python train.py --num_classes=17 --residual_init="none" --eps=1e-08 --max_precond_dim=1536 --weight_decay=0.3
Rows from block 3, named by matrix and row number. Rows with one number belong to one channel. Each number is 500 + 50 x the weight over its row's rms, rounded and kept within 0 to 999. All counts start at 0. Numbers have three digits each. After the name is the row's rms in percent of the matrix's.
# convs0: first 3x3 conv (model.mid.0.convs.0.weight, 256x256x3x3), inputs 198-203, a 3x3 kernel for each
# convs1: second 3x3 conv (model.mid.0.convs.1.weight, 256x256x3x3, transposed), outputs 198-203, a 3x3 kernel for each
convs0.137 100:521649610489521467533538559416585491552562397453426532494517463529547473479558460489541442490541502467532431506495486601434532567511457472541454499426518461516522
convs1.137 095:528455487500473466564584612442502477547472511462451416306430424472497495467485492463577512586521535519482516421559468467502438518466524482447547556494587584478539
convs0.138 100:540599501478519539602416509487411553583505497465551543590492500460472490508455550497542326533526544491499503528476502527472472477517502529455528513543526551502486
convs1.138 098:423469471446568582543575487477500477451492416551451505453488496463550439539328558511520552441495384372477630511487490568586514430469489485524476455484546606482553
convs0.139 099:476499502595553505485397462489470537521542470478498567509477548528506465420519573550445553538530432447527487474486564483524454353454454518481559434444526490448550
convs1.139 099:454471478483603419484419495449463515462589516437432470523520477555422465575496500451552470486561567459534575481544508497494507465626456414535469533439561403533543
convs0.140 100:535398525513487512448518533474485578520458508399472569494599495537503489504436548542394470498497572406603459482503502502566526524477514456526513556457487435500505
convs1.140 099:469437519479431449489608419478513464532528496437460443504524478569548499506507552473453543432461546564538533405469513578463498497493487518441399531520606535517551
convs0.141 102:419565420478472439446551545436592505479573508442514483518476514513466510513560574437541466487552476585538467547430454509519550352521547442520536467530516522515421
convs1.141 103:483500515502439516491552401551436486528465520534482542553563420527465479465516472462455433493549468672472417472453528466509507507494505548558573483490449488438437
convs0.142 100:348427479537551560519401536571510453443552625499486440410468448522469531609561548505489439490535494431538517443506539471458522616572501462512432479494581476467535
convs1.142 102:510535449488554518486523473491480462440484593498541569500555561510426547482511537517577506485524471451440520481520472470560499509538480522432521424503467435476505
convs0.143 101:528480463544442436511459537604480420528474454498525559587526572503540501494473471496456452494620504445530519488538554533549494413561409518445504520368421539413501
convs1.143 101:505538520546417487563468509524457507465521511511561529489445442400490521496547513517508605472595490494525538465502518558529541475556481486493454523490532498527438
convs0.144 099:651518431563475502555487477475581465531548478527468515504545463536551533551543498489495558474484502497480538467608478504464473533437506423508490485564533495568427
convs1.144 099:486524447520536524535565613536466506556511527497490473511497412439457654560605503522497459525538509500511503582492583539522558523515429416473512459493465485449556
convs0.145 101:506578477503525520453449515488478541445530460580414443556429507567593630540444476474460548598563480490476615485506514576520491512547482534558476502473593570545404
convs1.145 100:559500377496547542540424432531513483508478478491474473496518539446488423548548419444470501606502512481467515442467549380505532511511533468472597492559559504562497
convs0.146 097:481520539565462541458515481480468498453492524564586530488496487509476538479432567584466580533584492522521510473490544576596450575434460526514499581475410459496534
convs1.146 103:475491537505522444533543438471549595558446423550455536486575522511521505488533510487486563537474476528469493506478469540455476450479456544504489481484536454545511
convs0.147 097:541439512401469563500555503482481549466576489462622539529524598611492502540365463396568405463520418510477508486495556503519611592535465554498484414488504523433450
convs1.147 104:394462541512527498577419524487432532561464509503541518518488479527467414504481501432533444529546380555543521450514561578453514485511487511495454540491577529545523
convs0.148 104:525553403559408488463507510448544507497493441490570515604462535547517490504625488552704446498503504455558375477517527437541567571442544508536546469594526533507509
convs1.148 101:495473466572558472567500460543449463499472516461541473453463457554481480473382500542535440483560536477507536475498483461444513503499542522448514441498617537407441
convs0.149 104:538436400502574505462484472436506506474447440479489537539516542505520506513406545385443496479449471532430530545461555596506473495508475481497526484442436430554535
convs1.149 105:404460506498446515616454483486470520525470491559435468565517459569486445481571444643496513555460531439461512574561531567560429429507508546456491510457444471459559
convs0.150 105:564438457501456509511486572511491534440518540547524547394456502473516558537439520505464424489477527509542521449529511468515440433410506426532431459397496521495577
convs1.150 101:503436548466463443496511439417467499517562466451553493531407469533491448502583522494487423408515586549520596508449496423557455519517469501555592515571475524514548
convs0.151 105:513434485558497546487526552456463544561418455503542490452543496427482591518489482492575433478487547522535479616588365580538501469541528478599402524572549431484492
convs1.151 101:542453473519437552465573567466478470489517624539457486523441560426562534502565501426495513438501432546435511444513486543573532498470577485506544495579424553512450
convs0.152 102:460475467487553444457677448498518469550505410473466579476524449496465500552531433520475483434601492529434503549543496468550520433474478465528559638658511515390470
convs1.152 102:561573543476485566567503516511483516533508412481451464517579544526456494511507580522568509532438537426428478547464476403580491511505571505467479541451469446457547
convs0.153 104:439505535434524512520468485546475511448577514489511527484513492387580440511491427543532508559491438438492544505479500417446474492512506490573452483451538511533511
convs1.153 105:471550541551580542523498515541498534498659512479452408557451511566468555489527481490485510439550498541573461491445461526516485461482536525490472531438444487592363
convs0.154 099:433546539539472478615478422478535479494522575559537623526436517541450444500447411535507475556427527599378553550433491500540464422564435448489558544292395481551569
convs1.154 099:459501500446417594583659459523580525556516436450506508463561447545468434451405510453470579559570459474646432506473430469505580534571488520508484498505429494547406
convs0.155 095:528475499451495439514592556492559481488567429506485546545501556499495540513399479593570392501560481453469488481514537484480553568512508491532505471418474515515521
convs1.155 104:481436504508540513526415399456450536514572566450477544530546565512507485553532607521507585541498493580510513632570579515474491519570566529507436412593495595388478
convs0.156 098:460555443476493489488540414477400543547496435552444540572529499487553520558449411463508422478543560505407420566453522468531554435556543527522502518483537508536601
convs1.156 101:470464510508478502412348464543500507382552475505576517510484525478536468544569466503525471510481511540442538406518451452471531422491568544508541566481494481521511
convs0.157 099:480502569378489629447515459564557593442565524459478512510452363467487480467516511462553528534504484505484525407545525494550521511534514474460494507573438518531545
convs1.157 097:531428502486497566470502505490463587489480456524428515412529497512573509506499565510551508578429395428551507439584447483462577474647506529444437534526469500429509
convs0.158 107:600364570542501522504538488471453505510620412560550496501617481650515436446480501560428499446590415465484513451452500526508486517534508393558526471575577473534472
convs1.158 101:485451537482470483517489575530495470450493491530491444491497570537500490520659456509517509464456552469498445516488511476523496408544588557459464543453533497495587
convs0.159 096:577488563480580508522436468447605547559537501441399455608538506493616593502445490577411628499467520501526513535520472559430532464605531478496496481497575485455416
convs1.159 101:541501538501402498462386615420510563529464544475422580505524604508487468512495526383433438520509524441540591532585426496434457471534506424542572528511464520492564
convs0.160 105:518641581521572472521530477512483483447570486508531576628462474498471529510474517479452517525490496526451469460477480378542454486516502523508436545569493464542513
convs1.160 099:508478480510476557461426494495492535457512462546576514525519490585450499501607474541562512426476528441612437470522559506437502525489501530438516488494470532600533
convs0.161 100:472507550528518514468520488554476469511503413542401469572489475604451492507390437583464430536547495424548498408512581461571439640540449570561517565482535563521531
convs1.161 101:537482459482576524474532467565469520440471515510406507484486470543514507491501470472409653501455552522480557509564583562463501510551561509485485483408552484458583
convs0.162 097:478518376539483423560511478505538427453546489457499524438569490465512439532481572525448475520545498514488470519462409472522473444584592512416412447471549580481506
convs1.162 097:519483613497447529468451639524510518462491653482610535532487545564507543477521497414563536490505517495498538528476597531508474440572565510512460401515495535445493
convs0.163 095:486507495594451591546540548509500486517495561500496417506535468444510473521544467459441617561514435453570556466551478602467603437491474502491585464593501400449522
convs1.163 103:540515513532503530575549472478518540546484547418429426533520511577483506510534540609541437466526435595490512512409425450538537528491482520550471453481493470428439
convs0.164 099:691433525432520567394451595502484553440686510541534496469445512485431546472515533552492525471505465450355638426498498544409460481485556495518469502439560478453501
convs1.164 098:528454536487541499593633476530518445484495492486415469447455542569360571425476563517613521503580431485558510466496557475473513483440535407452513565542514444408547
convs0.165 097:521390681618418528550427489554513457545455477469553525547573480583508501519456556512522458526508480579422453582425527504472456430515448553523448596525486493530481
convs1.165 100:547547516494585490528518545409576484455566543495559505552447463601541446532551596550559559543464513527514486415397363422612493435460535478430485527545521480593412
convs0.166 098:493645425414483541481455509494474527466559637458537528494473517505522473436573428487526476532491454554481495489433473458484478498472517590452475440422618474461594
convs1.166 101:514464443447437619536398520506489488469501575436519475539575519457524518509492482553601398511529450490465467501537559464433559473433521474482510533461521504561600
convs0.167 106:381396669479451444522560494473562509515374451556532480468444451458464554450549514459417506472500655521462539555428464513532468454474564567494521458463414533410476
convs1.167 102:466495539518522599495397508516547507508551569497603505555578490528505616397456432525418521316454493543520546501489543489450410500522564563541463447494549512531467
convs0.168 099:596410583442542519599550565559534463422521556569437523387463511525481526521505536637445467442456445454450550547452461489464452500516540621463444492505467542512463
convs1.168 101:550556464463542489454524551531591511572619424498431465498567479533482513539539582546437572653461557533553432471485444451529448493592442468472402511458432428496552
convs0.169 101:494496507555535563476481447542428516419528508504505454532478454557457447460493456535492485540485575520434536479475503520461507511531473521470467479500489474422458
convs1.169 099:509484464570459463457541532560526535525484513516546480511431557410596559511457507610458497521490464426465541531513463414448513519419452458507457449498518598422490
convs0.170 107:461481531499512548482471550486598532528441485505467465486432576530501440561524425539492494516512489506530454423503330539481484494508520456539491404579517462481496
convs1.170 098:566541520522493417492444493456500470495491416451582516457504534541611432531483520470552500471558464502563432501573489479581571536483479438517492432507547626492521
convs0.171 104:454512419446384520435500517513446489506492501473482422438485485546528422524503476474572417533466429468551502513395510508480480456532461405622563523511549515547536
convs1.171 099:451497446621526467457510495496595549563528517467531453537520576581556488522510535504512485575481530472520509441479541537469490556490475502513527412516548350466534
convs0.172 093:463468568583539498485534456483459465471386546455489463488566492474525524536456488514437520515497514386502512488561549470518495501441481499495511462526576547525470
convs1.172 099:533511438551486452522520505479544510486466479524547519474461568507448541481494543434525458545560557502462615435447482559479407462480479565542481469554542518396574
convs0.173 101:511499483481498459486585484533465487488462502512575433496550497497473538562431584478504557526510514483399500587501468487421623403557605499602471449574561549595483
convs1.173 099:476481457410456489575431528502491515501590469548536455580407471445499498519487548451543464518575509529471480538454476525454583434547477529575516505423483473491489
convs0.174 099:481567454475487430491490518514616490510487502476471454489580381462502541473639554481587565542463547499532516455509496418549474540491521516548540521568437513422486
convs1.174 097:438489517496453515531450545502432548352569506578466536510498518524457444481507539438494474446471477409548483548461455464454550475526471518507481520506440515546522
convs0.175 103:432532457546423510486524582455571625507504497562395507413572556504561518545487477489594594469556512480352544493588540573572493476427487450575512524596521464541422
convs1.175 101:445663442508523505587574573554473490517381408513546479485467459552444520398443600541523583442415518595497404541499391419511578462472490467425504537528519507542543
convs0.176 100:531529484515431521550490531484492498493421605469517498460538485430447513457605601431444511515583525521501536454483482516536489477505470552570543505616425471407539
convs1.176 096:529507551543507454639597475540506565476492544519424422495401585470553473576513523567461459540461511520458417489518499540513527403516499557484393562573484571443470
convs0.177 113:463534461544421494483526501500469567511585506454479512573463443557564610549536527570472489493564489491486513427474538453527597499417502528415559484442530468527507
convs1.177 098:459437535522483531494474435511549523548528482385657560480464475474463479510470463539566503545407407391541451509563516466543495554424565491493503485472511485520387
convs0.178 101:469551521492514493459481480522493462458483575524419505537484506454560486548438490521584570532488483372428588488486496468465552512443558529579529505496493474452493
convs1.178 097:473515427461511499510513476427459492455462481394550442479498399476538473529540490360486510548524568576519538423522484583494517521453540476529474485505403465498432
convs0.179 100:476495567432444523486548553503490478488446610431581561568493442476425498425527436505517461467499497490512487493461557435584524475458451404549492516480371534522549
convs1.179 099:438489438478571512573431447488545460524463547547446467459516505528473556502481485490470479502493483563409592496460528477487437585569472448526541430566456494531410
convs0.180 099:448516536524478491576563544514520513494426531616460566542525580536543452585617522631493469550587427522586575521471519556482530606549581535491497606429504450502458
convs1.180 099:556527506577525490329534462524500582454499448534458566517450560582543512505570482465418475494448507538534384471476494511397463481436499545404440484575575582557573
convs0.181 096:539507456468496529558543490465536543489474531492609577469610404541440487543526539419398519429493534494503560547508487553504528481478411596393501479477528488507442
convs1.181 097:614509531449644467599506491545379474482481566466511488506513490472535487480486550531452509543541383461473463528499467517430554576489493479594564555386457443547507
convs0.182 099:579475497494505539520551439460477547467552572507502496505470492495622434549491510577611435581481438457572428522598463442524576599506495504574420458522473541553523
convs1.182 102:528505445515543529497502516542505518550433558508596462611490512509444525516509469534445513532592441498454557512502473619486581434513470525442522426505477418567553
convs0.183 100:509557534547364443519484534514537557460579434499488548468590502532484542446529531501577473498492507463474587493473443501535546525521508439505547536518498522446549
convs1.183 104:500435507535582488523462572450547494567459542524492469545457559557521496509446563507568471449580539500562488493453506566484535537487544491482570436478454543491479
convs0.184 100:450445477503521448474471444512518460523596461572516471536489572541530525542356565516513433523458484529512470536470492581458496534518475481510512506523497523508467
convs1.184 103:486510473430505510465542501444477497507606501489521545510525466497479486532515440544509536461545520461512496583544487509519524441517476493496473435551512511532455
convs0.185 094:497547416487484520556453538441535495579510524561563541518476481504441504485413648580613580522626499478411428453524490459480468490579449563505536459544576500381444
convs1.185 100:484584433538474504575551471557498429511458508413543480504493496547533490474523495553441512526508421488474556489383526494524501528452447429459492466519540483476468
convs0.186 098:444604467446549552491477497526486644416560450566509607573492513464519493508414643439543555485500501477497513460504475481507515483487468566492512524432544522462438
convs1.186 096:552485511526515509478563491525529480489433486405496593489479465433491505453455499476515413383473548555547493481483525480471467524542515483540508543591518535510508
convs0.187 101:551480390522483584585576402470424604593436460554463461559450401615466543421630499608444510525571444530449469554506492522452499460493539431526488471532516545517538
convs1.187 103:478513537545496489427522401558484494455511476566488586532508499621534429520490460555456459637476451427562404431603514545501502546419557517467511435413503456462530
convs0.188 106:484460444458543498585465487567532544442432524485490476547504485596537542460468453476501622605498521493589524437518478497489539523541544477411464493538491517541557
convs1.188 102:547464455475602508473462569464549513503559512548464480443492476412452531480476468511385533426538484507488584487463509510571487439574562486546529616438487494458621
convs0.189 107:486617486460487531464573427373677532519494482552434501469586449374470558508465488569462553535483490445521525477590481608525459492494493545565316459472512510477527
convs1.189 100:490583452476443520561507470451514517458573576465563399453478488501439424477493452506426480678548490519563492450494523526586570501361497529495523476477476573452430
convs0.190 100:399480493556446516549463507550470462470575491487528518584470475493572465569471582502478469471482433549557493472560449529461535523546506498402517496490517423593529
convs1.190 098:493504430495483379411518518533469534474441486507490510572482470508541610576445427521402489481483546477602541536511567537477494462466521472520589448545587568608484
convs0.191 101:474507597519482462573515485502468565457529527429477477431475591481474620528493519383527580442437449548545439487455548459477459550527517473491477428442473487484504
convs1.191 100:526458520513556493616556474413482455512460515515540497476517490466434471506506470394465481515569571626569469555512534500547462507499418473553483440513468534539493
convs0.192 102:576473421442415507460467549491507495522499601515516594497427464533499463539507543603454531538503539469452520490452586477413522342511451456454426500509503471432536
convs1.192 103:452525454485476523533419530571448586512433425426540557496516579537405424500536482530558527519505536511497461471525471523553599509462487419470521487446379550484445
convs0.193 106:566509466498445563499513427526473502513562439520471551510499540412539501524493552478618479539573483478490453553468461498410594455484540474484470503450484439503604
convs1.193 100:538511561545441450467576561550489489454569411495590479552421521454568547512477518515463488513567477536539562513472456441465534450551540634387476531569469571539378
convs0.194 092:455511495463447508488483453556553489483629470438463488558474464474456412556594580535527577526496534484511590566514492561499542466510501434580521467478450545490442
convs1.194 094:488433493493536612516508560487512558499489464490481588608479482485526449490458482491500474418483499459471527541407493475447498519521479576441454481462547513446552
convs0.195 092:452545487556466562540418535456518552548449465617529468559484541581533532437549445485528535478508437470477530559492551532546566496515509439519508484437612489554518
convs1.195 090:440505452648557460513491470414500533526569430499566508499491434491358429543481480447514504547467534426581542480523537451493445533433447466438419520586498501541504
convs0.196 094:589458469462456602439562517500463487563568459494451487544520551465581499532592492581578480533524433433491455436639446506435513475532624623500371473615508464458601
convs1.196 095:512466459491554438449412530383463467410629582479548462559545519508446523445582415439504466466401474519579600467540452570454501424413547452484562457557502538441530
convs0.197 096:476552649555535509550472488574495455478522549580589520509474393500556548456485488609493457473455492474552523503454513520466406419519470514624442481525485484532528
convs1.197 098:531421448529538460496550491555375589587534495493498522495507522502520454529514474469605541501412577486516442510520514466464515523524532517482614559380496498393568
convs0.198 107:529442456466547492478538538542560527466453511525490481447585496531539485440571553363397476448437478520470524564417589416505569539531494569453396519481443550503529
convs1.198 103:478582506448474448585430595557492459507505533478550491533496515509530398555559497533505540493429437530442502552535522461437619512499501473539460462500556490591423
convs0.199 104:489487550548512467523561433488499488508480425541557452467475506530474497459416545531516461455502499443491438436538485523429487558507499494520608428516480527480549
convs1.199 100:512466505494590493552515466461413463582535611514509462441448520592518495605413510512530550498505475485584495524488466532510564585505435459392441513556471453470566
convs0.200 100:419485507461423444498603482520475490537470642529504508429465522483428476478527509411501496508470517466501462467422499451451468431472492461532518484438551522477474
convs1.200 102:483463510564513492455610437533445484467575483599439556437582512541460470493467429520512524615495437431532497519584460483571481531562428552566484393496468505429498
convs0.201 108:469470548507427505477533500520497529536543535534508525574528379562478404487450463461437576480441564528530520570421437555516498420498495520446593458514500521426525
convs1.201 101:506490544552504518537541499483487455481460412466471506564483521525514418480507551548422504510552439454549418529494462528456342483431471539436490507446629576503493
convs0.202 103:613511469514606456444564513446553568552470491610495506570518550498559458515548573582554507455592521489442545462553526535491553521580532465460461515355410534486496
convs1.202 107:485423509504522427469351587482494533547490524568514504518538490477447470526443371476434561514507511564523554489504533489454489471557479484568533482487525540480438
convs0.203 097:511518485553565481522556511530469569419606451544574507517440493478504563637439547473498430468528545566463618521547466430539551615430357494496498546481572466553524
convs1.203 099:468459509572467441476573481540473510519486547431485517501474456506450557537462516550429433540530571520564396496550469515488473567504486507424477507496520451486506
convs0.204 099:541615552466522453513500424552437491431494457402586456434564468509542477517459475498538423472525535451556543528475543537565510452484503486509527525477436539504565
convs1.204 098:540453532382477494592491533454506472631521567566474521501486477443485443561548528597485489442563562459563484459495487455563532543467441526380524485558412573480501
convs0.205 102:505563488494563457498508539497444434393452501457529479427502534480513474497509385497528547399469495498435526449472568544503545472507478393553599446487394504517491
convs1.205 099:500501496503507446440425422506548500540507519417545610474501524481513480593571470485432507501435476503366506523523470502513484487504495528563536478439590496511531
convs0.206 096:593448463483547591424541485509491583543461558533539488496459461544390384415583625492476514475555540517552527457546386401550489437425519574466483438536433457446541
convs1.206 099:492495389571485497538449522432480486455543456525524438462526525555610520606481475500487485520480375516409513556570518449465525563544485507517473524469466476430544
convs0.207 109:504481557466425528541483443475498508483505458479457479506558523490469496450428481538420583549535487484511533439490457622632420510545526542563510538611469535541485
convs1.207 099:522527495488533489530400494525500544505482580596478532503512576587498469472517497526513484495482494494422532468519555503488448400511506475484445524519599625517613
convs0.208 104:380512476452486623511421401530423538479567553502464502549468499498527545455552556477532494467428466544525572502490528453548458404499534521480522586417432500445476
convs1.208 105:469473564585462455525451446490497502459498585447469445473458469463513514425477581538511546522505468516568495536543456536561549472451548445456512568506473398438532
convs0.209 095:523503412542544461567374460479504556525421551538482477436516484483631535564505456485538459491468414456521498475480557562473427439489468546459527460509482512515493
convs1.209 103:481520552468489466596581442587470500430479512522481495404488488533546507501483523553530545489467502441553560439412434454453442537587508516439479384597484473502453
convs0.210 093:509532541414528552510465472515482460537471515581513491476550487546581412578580594476442492557457521530508491452530524421495606567415530432679506428510545517476527
convs1.210 100:499474515586536528560536502429449537448583489616519529608480443445509551492501457489482483492472488582489419482469501539506505506549425470535577417513485518415529
convs0.211 095:536437469455559502556488556527496456530549448538529465472502469454478443519603467594513450524540490497453651440511461457538484450513550492600501534522503508524523
convs1.211 098:543530472537476472651493467477485421393504420481539575506535559449526513407479465605439493501528455437504613474527577415431515523497574426473408537472543418477518
convs0.212 099:481497414446513529535567613477481396489493477523545530467495558522477449497472468382425556471536497508451538532445514579410534505467485559457513483517506479535488
convs1.212 101:457519512544461458505535501528524558582559513452510496452458452466424503460524530468465474386571480464497556477517457542504502426550503520551496499410512488600539
convs0.213 105:488609545480555481532449516466397576400515455562567484540513475539443495507531449525415529443506590540537384489522474534607480496572563591454489475535603483446474
convs1.213 104:506546520501448401545490455516498511519581372528410465508459502516536549457558448576463452435409468364506487565529513541386471519459386553420499527518487467570519
convs0.214 106:498515539458420455573527561545560411557596486456573506493523354516470419564465471469449469487562527556536524516437505492455525443517505495376551438535532487551486
convs1.214 101:530540513481501495450538534489491519594402538400499489552499542522480655478456420467528518544550435555507486591555569493491503531504572491506504566507368432583372
convs0.215 103:591541518459545515459519441499484437473491537487540488504415549522439454586558523450499585482421515475618465438513526474495537495496471511512558428519567452493426
convs1.215 099:525507511462557496508572407508509476475547543495474465529554463602543531578447507507471471504501468487517407515511541513495551528452458488465545490506411494453441
convs0.216 098:458445607486530472613573466534520558502431495478484442540502453469494450594523388437497508551456546460528388478513476473414550567525489543487567461465535499544535
convs1.216 098:499514498494521486535445613443510448516504441493543497611531545564430472444446535497533511432462458506466558495493525467523504592508520529471511373615478520489482
convs0.217 098:491461522510488441448477499507514465411573504542476547476515464595508444506578474537372546582452538498381606522444474494568568492548503529434419456458387532627562
convs1.217 101:516539551457516575527547551551496533498563538534534448572522481455484530527603503513549446487466470466558530559462507490468569535470563507511461464451479467511361
convs0.218 103:515442457483412500441586570550498512507474488488496514470462500507495513464542547528433515497494408449475531482494482580418516465544456496599486458478428531611497
convs1.218 102:497507477472522503425519557520556462528523525506478504427409437481539439567515538597458471550482497564623469461510525529516391495459539427567476524525502540505416
convs0.219 092:442483529467489491476498452548413488547509469474381551583523525513569517554550586538559475533484450622498504440512532461531571524458487459453479462397433459488462
convs1.219 098:484535518436504504567469468479434456472577457475490516509488510416547517548468541556596471608469535539506500483498534475559575506473512507473436470462438571461484
convs0.220 098:600545550537567493566565570534504537470508501581461520478519562551505368555409456542503453408579391541515552512433578397517567600573439492588446557396457400544545
convs1.220 099:547549513532483509372486529538464594426525449518521499507520504546531498495483447469475444497468482494542512520472481601516504488507445488545545424458431487456492
convs0.221 096:503567640552550510617377519436554501552468479494581488432501531466449498558424465624568490491465488418539547489468460464409572489464479496452492415512455512583466
convs1.221 100:461507442522469457676510397514460482561476455522466496604445456574508466502414565501624550503428544550487486579537464515534529554537519490402488557618466593514492
convs0.222 093:532429476432401549550457572502507517520581475452636557426520506439513506584600540476595491542454531572434612498473446455456561495441492536460454478533599519440474
convs1.222 095:535505460577496586528438504607493512476521456510507516498447439478578512492473471495383450448592428558496569540536526500559454533516472520457573462421501495520400
convs0.223 104:554602544359604539505480514546482436513538579518500497509554495495517551573459571525515494458528513491533554518514443455396548552556522559454471474379447486498546
convs1.223 103:528576451428553546452453404511464541455427544563509501484478461511521487523442407482487436511543524537533549504534524573511463494475487462447438421443530555507436
convs0.224 098:639466524476580398487603527498526601464524544506531528437489568490476467531489495510512554532464529497547563567491473564475451501495476482534556524601391507447506
convs1.224 093:410447424515410464528480553512470557441479485548452510503539474469441470541512494553506458457440517498433567511491479501558486561467480603444460529379512474463571
convs0.225 105:525562517555538477521491497516455614487514474534503460493453446481481578446485501551413419518502542522487465448552435417492563536558442498675462533484564541427504
convs1.225 101:570481501507464485405502530486493517471508446460414416501481504583500489442536445525522535504524583521354524518500422553454479463415539487524482535454458503379513
convs0.226 092:536618527401531459521491471547483482485540514517486382521537526567580514557471452536552514621519396516622412573500446477495497487473462497523528466523504497431474
convs1.226 099:507480565477464522546583528488551484504476505524417498564546428448463437517442498481425457510533526471514502485512497543458568482479434463498549541475467527504482
convs0.227 101:561428472411635448432441529486543519535518559535470530466408474515452477433436495432552599501470471492513547529530539500575523365579518506594470562522642540538550
convs1.227 101:542507539473508520495410461560549439555442377427573570441511540458468472618495493450473550470488505552580538496431459593406589432482470410498432474543527517511474
convs0.228 100:468525422458483496467529505527471506505475540503492500459476498431452562490452499497426535451528467599507503580515426464383560436521481461513520540397511436544478
convs1.228 106:475486473544419542421501516454549416508487438438517508516573547559434437510399548503495570555482445497470491530533542520538587501494462522484429541562462428512491
convs0.229 104:372450627422514473462509456441543496537496445533483488574469552511591473462585546545460569520487501507462541513626515574529539487484471481464548564448593483598527
convs1.229 103:502519493599483439433462516518505556535568526446630461532507501491481522482526414477504531536540488494594502463398488518533441585523538522564511466533529526539497
convs0.230 097:392536530478486516529492483475611493483495525507538473556456442561424457543458416410464604542470492559572498506528524549548504427522522500511496563446518514475507
convs1.230 099:524512426510547432392485455489544514552416427473550448492519563499479597400539470571443450478560515489550511561476580506458491531501570460495612431500491468441505
convs0.231 102:529597543471597523442523500392498466477460442571555490451509498423506456542408420411555589518466612505507536524484466503512505418517562454428476556448465517576452
convs1.231 099:504515422538419535489514491482508612539566388506571503528530482502517490585542513524514473472454434432511508551551519486586506500538455401397501435548452493656422
convs0.232 103:514510410484513552505510444454556520499493454486420609479512522533576549544492463629442492460515446530618565545498567500543456502468512500465418424525513525569492
convs1.232 099:490448502525430559493450468450449476581534494475521533409502530501466543507561488459538493526543498508491443481552475486486532531460431423477467527508466506558501
convs0.233 099:536500432426532479454470503446515404507466481573482580512419505524525502380428446511466491507482478474408619557496431424412463435510518467527507478481506508544464
convs1.233 100:521553516483496450479475473472581527608424543487491417503487482471461529548461462611547449505491494404473540548496451537533419466513515508553424554424500451558363
convs0.234 100:409553545549535469504524533544489503428473354443543489551541477529640522520469584447456521538522536517480470514550538470410481500522545497494433525462481494544488
convs1.234 096:465524554395419591496364474525352465488520549553472461448381455528434463519546495501452507494559536469520456559501574454533418507431551601492541589459521512544472
convs0.235 098:421528517459528564510496493544476529485586492458493474519411547499531524482532461538460536612359444521544550655465498449501521525543418459456532451472538517573537
convs1.235 099:480519469566502396430549524488520514544471477557511512417499486476470453463434522540435568527478500481537458395472489473459411505451481561547507434512582511651484
convs0.236 098:438612494492587450487443487493562476601343457469506525548510461602466594545524574419455505594454534489550463541522476569528446420466433491544465604481446530480521
convs1.236 099:516494591435516458496549562514483510577518501427502543487555553450569418524479535442424558501402473535532503520577391487586477571490468431532466514481515472538548
convs0.237 096:540617477544584470569462510550417460516431397509628471472562445548419477533517543512371552464502559488439559523543446581483498612411579567446595487493544492460509
convs1.237 100:540555509585518531535556470510636461523446482486522466585519466521511499428527398493549383470528445449455473413548496513603564509441552446613445486442558502529503
convs0.238 104:507392500446479445481516463522465498572466487537526523511527484448555447436487452529419571496496462544483517470504587476481507458502486505570444482594498452511545
convs1.238 102:477484545504477475480601487543527499465411505455444449508631435458430500441450531590529478517515536466530512562503547445520507518497526539532471552453534439506503
convs0.239 097:450419423583534479525510419554523530456538586445423478444501555500493467549439432457549467583518471564534612422561539455510504494487518501470431541385538480506442
convs1.239 099:465505450547479469489441509499480565509511460470517581463497546515497439558542485472478516539522424460606485566498477479553455530493517517598537475505395462550461
convs0.240 097:397636399495493475579540589485466525568522465482616499483535569489568466589513598569588407436521489522539502528478450592422471454443487532560480479362434575497442
convs1.240 103:499489529505500539381448541515468511429605576396452591492523483578517553504496510490490474450554499465552496486499451435431537518556532499542500559363571447496421
convs0.241 100:525575546490513480578412502534496452537512493471521476470543481468424491563551449532469417547479549562614514516504406549427500532436480488465431450447430455504476
convs1.241 102:418596477441466567551611453494431475480503485471509502570503573471527509562481542518560515469474554545508439480531460473451497453463454480366594377437490470549475
convs0.242 100:532469494440535531565420459480490497516451437520458550532538499485444454507504537503500560453543532559495577513532462426419555528485529545528451505542445450505537
convs1.242 102:473484615512621466523578553504505488520449428495602514418487560500431524579489441531433562518461494498429465545435443549449486502544535518543553514349438467481522
convs0.243 110:441548411515527437572434518621511517502426445512518533575569465601532601498564616522585397475465562482540450502523547498459458552533495607547452462462540560521545
convs1.243 104:490483611453495543405424508535466516455587471529508508467447528564532495446500530513439463497507555445522560533371508485426377532505457474558540478559537619441472
convs0.244 108:492429542543532544528454560489458472501449543638385468404520417486464560545470500498464701562522534591456526481526524467471460519545536377444531522460579562474540
convs1.244 107:523498504521509517590541474498537455486442502429504481539474480460472612564553485432523557521485452479557572427511378566424444463487440528492496460600571434555486
convs0.245 102:448454509552460470517534446466531423563475535507575437578466521483455500494467517554446442586476456543436539557521506484489416459446568406548579562552429509502482
convs1.245 101:469540447519486558565541577479448525562423504544417513499442535524543440466486560516439556500548518443529608502512578525408488555512456513477560501531471459495516
convs0.246 100:487547392431500512594514478464537501574399461449550459580547408498518458523525465516547374484456471451576468462477513492466506501526510511443477595453421500557578
convs1.246 103:472443434508456625417438379454559480428426457528503491519458448490550527459486423501492476500465502535531534473473466434488593600512503554419476586572407486479513
convs0.247 103:476477577516538507369509478585478568461601531522436484420597552503464413499500562530584423557436506548459509510448580510523519520445483493523444407543503577527527
convs1.247 105:482580553546513425569452594547523566538552413543419568466433602541517428617530544531482597463433561415495389575450450510490473426522506414542506569523443492461566
convs0.248 099:425454521575515460403516464433555575472558614492521527483458425514558448492467580480558621527482548574491492533507506580447495519499522413400521489509498478478494
convs1.248 093:449456494385492494534580500435476353554435489544502526465507474495397414525499530512497423386471541496541488463522497491498462484530489487550432493628569498530510
convs0.249 095:391608481512468469502495483524456599591432480528468500477470546522526505476481502501595470502571575509489432546480471488523515420403489470528514488461465441541596
convs1.249 096:491525533587527477538498515421532463481479474499497480614489550445534547425456541510492534608434552432494497574531551436486511538457477441444529501486535511540510